config.toml
encoder_arch = "nf_resnet"
model = "spectrogram autoencoder"
dataset = "phrases spoken by 400 fixed synthetic voices"
train_examples = 39062
n_mels = 64
hop_length = 160
input = "log_mel"
win_length = 512
bottleneck = "plain"
downsampling_factor = 8
encoder_norm = "none_scaled_ws"
encoder_activation = "mish"
encoder_depths = [5, 5, 5]
encoder_kernel_size = 3
encoder_stem = "single"
encoder_avg_pool_shortcut = true
encoder_widths = [64, 112, 192]
encoder_residual_scale = 0.2
loss = "l1"
latent_channels = 16
decoder_norm = "batchnorm"
decoder_activation = "silu"
decoder_channel_attention = "eca"
decoder_widths = [64, 128, 192, 256]
decoder_blocks_per_level = 2
decoder_block = "basic"
decoder_attention = false
decoder_upsampling = "nearest_conv"
init = "torch_default"
residual_init = "scaled_by_depth"
optimizer = "muon"
muon_scale = "match_rms_adamw"
lr = 0.0037
momentum = 0.85
nesterov = true
orthogonalizer = "polar_express"
adamw_lr_other_params = 0.0027
steps = 5200
batch_size = 32
epochs = 4.3
lr_schedule = "poly"
final_lr_fraction = 0.1
warmup_steps = 150
weight_decay = 0.09
adamw_weight_decay_other_params = 0
Rows from block 5 of the decoder of a small spectrogram autoencoder, named by matrix and row number. Rows with one number belong to one channel. Each number is 500 + 50 x the weight over its row's rms, rounded and kept within 0 to 999. All counts start at 0. Numbers have three digits each.
After each channel's rows are labels from the 100 clips, of 14976, where the channel reaches its highest value: "responds to" is what is common among them. Only what is clearly more common there than usual is listed. The data: phrases spoken by 400 fixed synthetic voices. In brackets: how many of the 100, against the usual share in percent.
# convs0: first 3x3 conv (decoder.decb.1.1.convs.0.weight, 128x128x3x3, each kernel summed), inputs 0-127
# convs1: second 3x3 conv (decoder.decb.1.1.convs.1.weight, 128x128x3x3, transposed, each kernel summed), outputs 0-127

convs0.72:505475490562605456550469508484474474403474526496503492483503515542485523421544558458551597558524526450538528399491426514532496502567493579469456530414405542503536464477391511304531447499495474464515505480491488413506499463429459482524526565471486561563528362472465460477497513608474539538597440453515458477527541511438456456510520486476478499479511436530561466563531500526463428524373
convs1.72:487479459432458457518542549489452531613550455563494560568478566549511528541528507474442450468500563539433524555440520488512496507402409534493582429484411482541475479484554500514520645527502543544501491522531467579442574460554507622497495483522558445474494562521468553504550508412533486519504465565471540490478435513514535545432498646480536546549568499622446566453558589507507552499593
responds to: /s/ (90 vs 52.8); child-like voice (48 vs 22.4); mains hum (36 vs 12.7); clipping (28 vs 8)

convs0.24:491505421501564620543479415496485479575476504507510466533514561459546357599490431466554478526522527585438423460455439494496500561492486558592453470504539508535492488536413405504448460499444510482523493401602466421578516457400489524481546445507547451528530543503505496373498443452434531562526477422499513583544442570528500548505563463492462385573465513498497535514509545504532481554461
convs1.24:537438528498480480469512556508480481492529459503560494424419515603455601532481566447461523504433461458474522532440608448483534501548506443444520522478510565553530554488528595524524598473481474455576677518587481547520510510546547428583519545458449569456525451495408569607557475550548532516556530550495566515455527466436415532549479515534450602508555501513460573540460434510510538519467
responds to: child-like voice (46 vs 22.4)

convs0.111:477541498450485459427463500413473409491501547444484602515495407477440520374470518434476408399464489480490480544531505477493520375546494505491503491472477509513596563590479535552535361457558520528396517525561490419530495538499467521515496471461467474474425427547545508540484472486453521549558400541477521554460539455458478500488393516505506461463496494463505585379512538543457413521401
convs1.111:511492514465543463589504466513430566493528444547616484415469472602595464512483491510548485525524592464436575501590507511554538616478491520510487557563502513515447567378560555531535600500432370461504549417430472530463498429514505542442483570514532600456479532500476565470575562497541495541439538513457490499536485533478583568509517388432472579500557491544518447518502460507480497534507
responds to: child-like voice (51 vs 22.4); clipping (29 vs 8)

convs0.43:487475503596512533444534533428459463463508493545505617493460434495437587455494583490486393467460423473510532487485532552542552478444569525575442495544546441507423467483516529485497582563472493484488544374491453492482473475557509530378519538459465551509379478584454459524523470510542553500501522505521539464489485518571525457544501444390539462361574528502407568383486489458548491475441
convs1.43:498587489523551532539477457565474498540494512480457378506612435525500460503561460530545602496523421442512466474516545508500501497560438480555444469414533533501521653487534496480550470475425563585497446642533490405528555523552433547575515504518494405460556498486524590431490482481465472399518541542512468491489517505479484553382596586529542504561463473530497453546468529447573486499481
responds to: child-like voice (52 vs 22.4); clipping (38 vs 8)

convs0.108:468496440544496520470491501560455490549527534465402453510443571515434521397528581418508481561516527522396559430498534523539440510518473549541492361500419453524491474501514538402518420579451525492489503426535468462497522522563521610552483479477455528470422475503446512465529529495551468511484449480468471514513519507542575466531534509351416482353512477439363514492461429496470543552442
convs1.108:520457449458483485511588444462520483544436403543564492523552441449550507510464575588479486512456415440577372542609457492514571466500441512397481500523426464505486563371465513514554557472527513465480520549468474465624507483447544450471495519438467543500420498533515484502521516461504533483504509474551416560467509417505483485516449427506427526573527473603619431442470497453396480484522
responds to: clipping (29 vs 8)

convs0.21:423508448529490506526437482469574522538437417473386588523491436553594530478513585551471533544506425510559493581448539481481460510484435510535427538554472512464532488531467560559486494445513517505403540556481498569543475477608505438541396555544536489554491490445436409496470468458409486538506455542638488628522472510552392456582550481552489517455506554481556492512515542502589478459503
convs1.21:488401516418498479660510544483470483505510493496467412510510530606620527539591525488571636492485457591499540503482617500507480490508493495536597478519538506517637519466581442524484479488463452506524457476487531474406529493503410596499462479545406528484501563566564506566525520492539510512520517538451557465509559490462503617528543457507525555533537423543485434534547568524528493532465
responds to: deep voice (91 vs 29.2); reverberation (65 vs 35.1)

convs0.95:482463484579506547413534529430594584559457507432604497504564508474538471437499556426537544482529461462508474568513515498549652396421491490523452558471498527551528495496612466533490484499510523564529468461577519432590480455511436566394535452533463467475511549580486538481510462505499516379447509486491410562553510517429521477453429568521581543542533468511429475438533444467422467509525
convs1.95:429531455527481563667575404648510493406554529459425542479485577475484608482529471518526460515578538504501577569507442509494469555453523578459560432486468508472568486488411543483472439512468554455552502504452587484423480510544569487537495535444455527592547469438460521503480487495549535559494545523466509471554509474499464413504474388540471468477521506621539473494457502555454496567526
responds to: high voice (52 vs 24.3)

convs0.115:507492498601554482510478491525578527548528535480496504479423506535695508523503555551490546472504563485403482529550453568499390473508501624453440495502446499541478483453498568456489469488548486508519453538533545563465487462575521428518480536617555466580451429567520476502508499490577441594573594503438497532482505526560559451648486539469442530510489466519522502530508488614560497523535
convs1.115:416579556603592532476468511569422479529467475526472574493536496367549491489552548443448501503473537554566452437478457490535532560576476391489568481526437507461544488603550431602524511511475510616505506502476447554654496470499561482480494502497435483435495478405555496491520531543472509463566449503553605512499521455492525537456509543592460482510493487542517547446479535416586540484458
responds to: /s/ (90 vs 52.8); clipping (59 vs 8); mains hum (37 vs 12.7)

convs0.45:482481544553524515574530430540474468578455546505559487442433537444470505499441540477460473468492482498378548465563495522522381452554408509589455602495430537472503517459455561448547444503461498569447510393550507505454529499518433481475542568536496585523479559509588580534545462464410381498458526568519468462505532415448502540536517564559507530553525472395411530599482562504540481535521
convs1.45:486556452419485461595403462399533495496600453501498479504525536543458538464527543483609473486592490519512421592502494496492583508526480470507534474473512538505448557495454511426508530519432419484483526491453491452494504535457480493539487483488574471526482427591382460386510454559544535524557490372506523506550424453475525519525462478527589573546478469547684533429453439538461485474484
responds to: /s/ (94 vs 52.8); mains hum (34 vs 12.7); clipping (29 vs 8)

convs0.81:481491555510541501542517519503661493445428580516570561527554553504587499596503508556495445519472554458455461500455486476442560552591476544589517535528625499513508471469538558377519484509549496523567539555493489480472503486593489446600478566557622461521498529556523436556512475559474488512544528565522448550419518527504496462540484525581553495574422547504438410561516550428514497447526
convs1.81:595563506467498509584471522498486506534539441498413485532512443584498507415457525497527557528525547574488533407492535537468520568435541459466533408456551505426448542604617539512533470504521491457489527493518543501545454582535600492415484515484412477502452474478596518518531554450544554427539573559480500519606459474546555597562552488555499440589532482459545569522478485515529632571517
responds to: /s/ (89 vs 52.8); mains hum (40 vs 12.7); clipping (37 vs 8)

convs0.76:465436508602476503449501482453473528454532559489520502478457459474599548413484502495485520504532542485509584451522469493507552513483499475656445588537594498498476503506515558480601581493499455496486472414505527415503507513623516606573470525497527558507378639502528503485466516577537517492509389499443516505503502436516535480585533504599548487459481488570496459453482472529651486493535
convs1.76:586481478470452529379491505533483476512375474530327405529485531443446512464482452496514464454578558449526494406491514549570465564513508513539537548446504505540541512543564516429544378473491485502478610636495562557454468428572563518596427550472490513452490521509511566498574554419519489501455544504492563493492516494546549485496432514496489502577463479428570502494510503521447561540473
responds to: clipping (85 vs 8)

convs0.119:481440484412457533376493480470553482623458476430518520547516558480388490469510513458433544478589521574520513521536559487456584445469490537425388572425473520579534512464429421401486483542507504442431551417519433457466483439525476566464480530519490513514458475488479434437578448554492489461520482599470461508578490508499472426475456567501512466583480525473462485533586512509377476575498
convs1.119:540578507467492464490494489485458527483518565636438485526589531528600542511450412540599473481465515389514485546502475480484469483533457476510530447483474451418467489509540466512562543507571447549549424498464487496632544521452448522512479504533536469616543464509616525550429497562555599433427538398500496563442603404463514465428529536531498574454545513494467428575492499470533518502494
responds to: child-like voice (62 vs 22.4)

convs0.23:508507481493442469433551528429495487447533572440413467495482398474414472385444529508519562495465557565477472452519610425517549404450446472540510375474490499554430465527580497490515455678480484461548495558488469443530500425536525546521441460506443387490491464526465504482519459487466475525466537507467521426538460492475458540453496477584485408500451439564506464437500457483414589521536
convs1.23:439477538522541509483527549526553486598463424565589525462423542583537472580577509554491540496532417488521584534537473477534444470559550483474517542481497492586468629502458640522487563479474545499556509486544480550385533572511518496490497500521544571495491599526506476516572500532553502534505573634558443504508536567511495507472606450511514521574506587503449517441431458510525427575427
responds to: child-like voice (74 vs 22.4)

convs0.34:486484531573414504469527465415508533479555483436403511518529405487454483385460510513507518475512499538541548520525568531440511474486560533507579421490498521498477560392427457431513483684446495523504490569506486514530451439540485555562469462566436427483465426584458459453524513523544434564505553526453438525497459494526498522453516504389504402418439439448414500414480509569509512562463
convs1.34:459497476444503555534529620528591442573478549525590433495442502508520451602549505532407526503522465501466392492489502555558448462540502519520482504469473535506571495556560540498477528524437582558498454447486495468544449554560496477423583486509634547504508500476425365456464511517451608531473493557523560489567585452491509568530482476538568501575454515612434523495489424542526430489438
responds to: child-like voice (57 vs 22.4)

convs0.10:519496553478530462456586508473485382478567547447427509522584523425553522485487513519465481541514423502531500497425472488495601470466483484660463501561539561419391520553444600581516550595469469519462515438505569434635541515409506557442541522479496559464510518500455530470522609574488534534552491522545537527489439516437471451412522500553483500465513543519546521525526484546412507443453
convs1.10:548440490483495543538507532456553489525420514517658389462434483575392451479473498541523489464484510557469462473608503473508493651535527502489442517467524436540562456444610488401527496442499530501529492527469444586438485445523519534516471459477446525522560405540469564548552509494491498475512563536479471473508544474486541599566406419516524462487581413522447483460515390521436501545534
responds to: clipping (87 vs 8)

convs0.85:437537469442464484572384549578450463492495462470539523541461476466465457523536392397415586487498472515455524392567443375471458477548477391568452474449511468485499455509402546540532516497558474412514513495550508559467468466512509481532481466505487486469515473421544485474433465455524554538426513507457533400453519426410514534463512470543451392444498443539566395465497526408439477473525
convs1.85:639469529465470506439583451560559450488518445476505470427559459622462533535475485540585514446497556441510497525433588561487538540495544466480571520611488569517508471509591508585518539512504535505468452562435494453513524632574536463443560502445587541488442523492459498544586549525454399475529537542523563506563573492523491569517564479528471602570552469457499554545479565526503525546532
responds to: high voice (59 vs 24.3)

convs0.84:442523534535447462387476493405517550616536509551511471509536488398451436440534602522481563470498488504492465500386507506456581482329472545536421592433549554494407552448531528454511507501437532524540483460546469462487539469485472530449533461490513571542524449500512480448403480522476513485529535489518425544421499559426475537546489561439647491469503476519508543505466388495548516486517
convs1.84:505506491518534633534550504513446373387438539451481569481460496625560619523516459498409506511501532546505578522631516520501489568445510519515499466552454438492583466579464443456479419462481464488521510544490535432525547612536524463559526533484540438428499509487438620523561495511550473455504558502547554498553539546502539419471438499494525520566529528569546478536547526520426541544544
responds to: low voice (67 vs 24.2)

convs0.123:533459452534529585455516478519564535525514493528500498489518589495545469511513562551494443490526560509466559511475509546553476512547467577498506539454416452547421493478503517497531530483509510569593443532495535494544558514496492477377557540502616457515521593567491461460464537414500505566502640444502431607536486598614573404547506476464455502383472525431431559424545486523522473544599
convs1.123:497491529503460431571503534538502503500514376401599556489435447494464562536452506467529542585465498454507441459550461519566530511542477494426487479514563513562523380549462486509538424543499457539563541590516524396425449451572473450496521459481462563508438507509458537626474530645562537485514508477509506456511504462450491679457465429555535485557512488556581486533489477493513464462483
responds to: /s/ (82 vs 52.8); clipping (72 vs 8)

convs0.109:458457500487507507535467532527453473444493457574525513508495389565534486475522591459531491562497514541491543523510492568495439509556440490485469439533471505506526455406466478485494514524482484463474526440485568478542468524484576555534481475580437488430701481540522479488520444499578550451501551468473569478458473529542549556418500470298535470467484477459332534496524484475483560410424
convs1.109:516510438422557539447501518505554476509542413516516481569496558447449552468509461521369490451461454513485528488532491514466488546466469545500461551512440482542509559511592520491498541470484601440495520610553440579469449468453409460499491567556559543579397536555424568489507582517483511561467526488525514611488609424493488572455493533518445521569576487547606495558431486502452476631496
responds to: clipping (36 vs 8)

convs0.105:524510410483537505466489536402469544524525485471484486548442636546470409429537521449432535482508504444589578458446557444482538514521457426534475510456486469499542475482529469524501433516576566481539454447529522442546406467476498577514522455476492546520439436393509628498438521440608496454471510445420397485566517518460609484538431542490527558477532489453517508461510560504613530595504
convs1.105:438502556528552500540432426517463505526510552643509598486558467409538500517491453531543479565506502535496467489491469474572500488430531515449472502531516489438491581507429537537551557494553507543560472562441536448566535495458515535527493452420580412479438514535514452463596517555564522503496629597497519486473354518521414451538608463531553577546491523574493413457530456544494446554453
responds to: child-like voice (56 vs 22.4)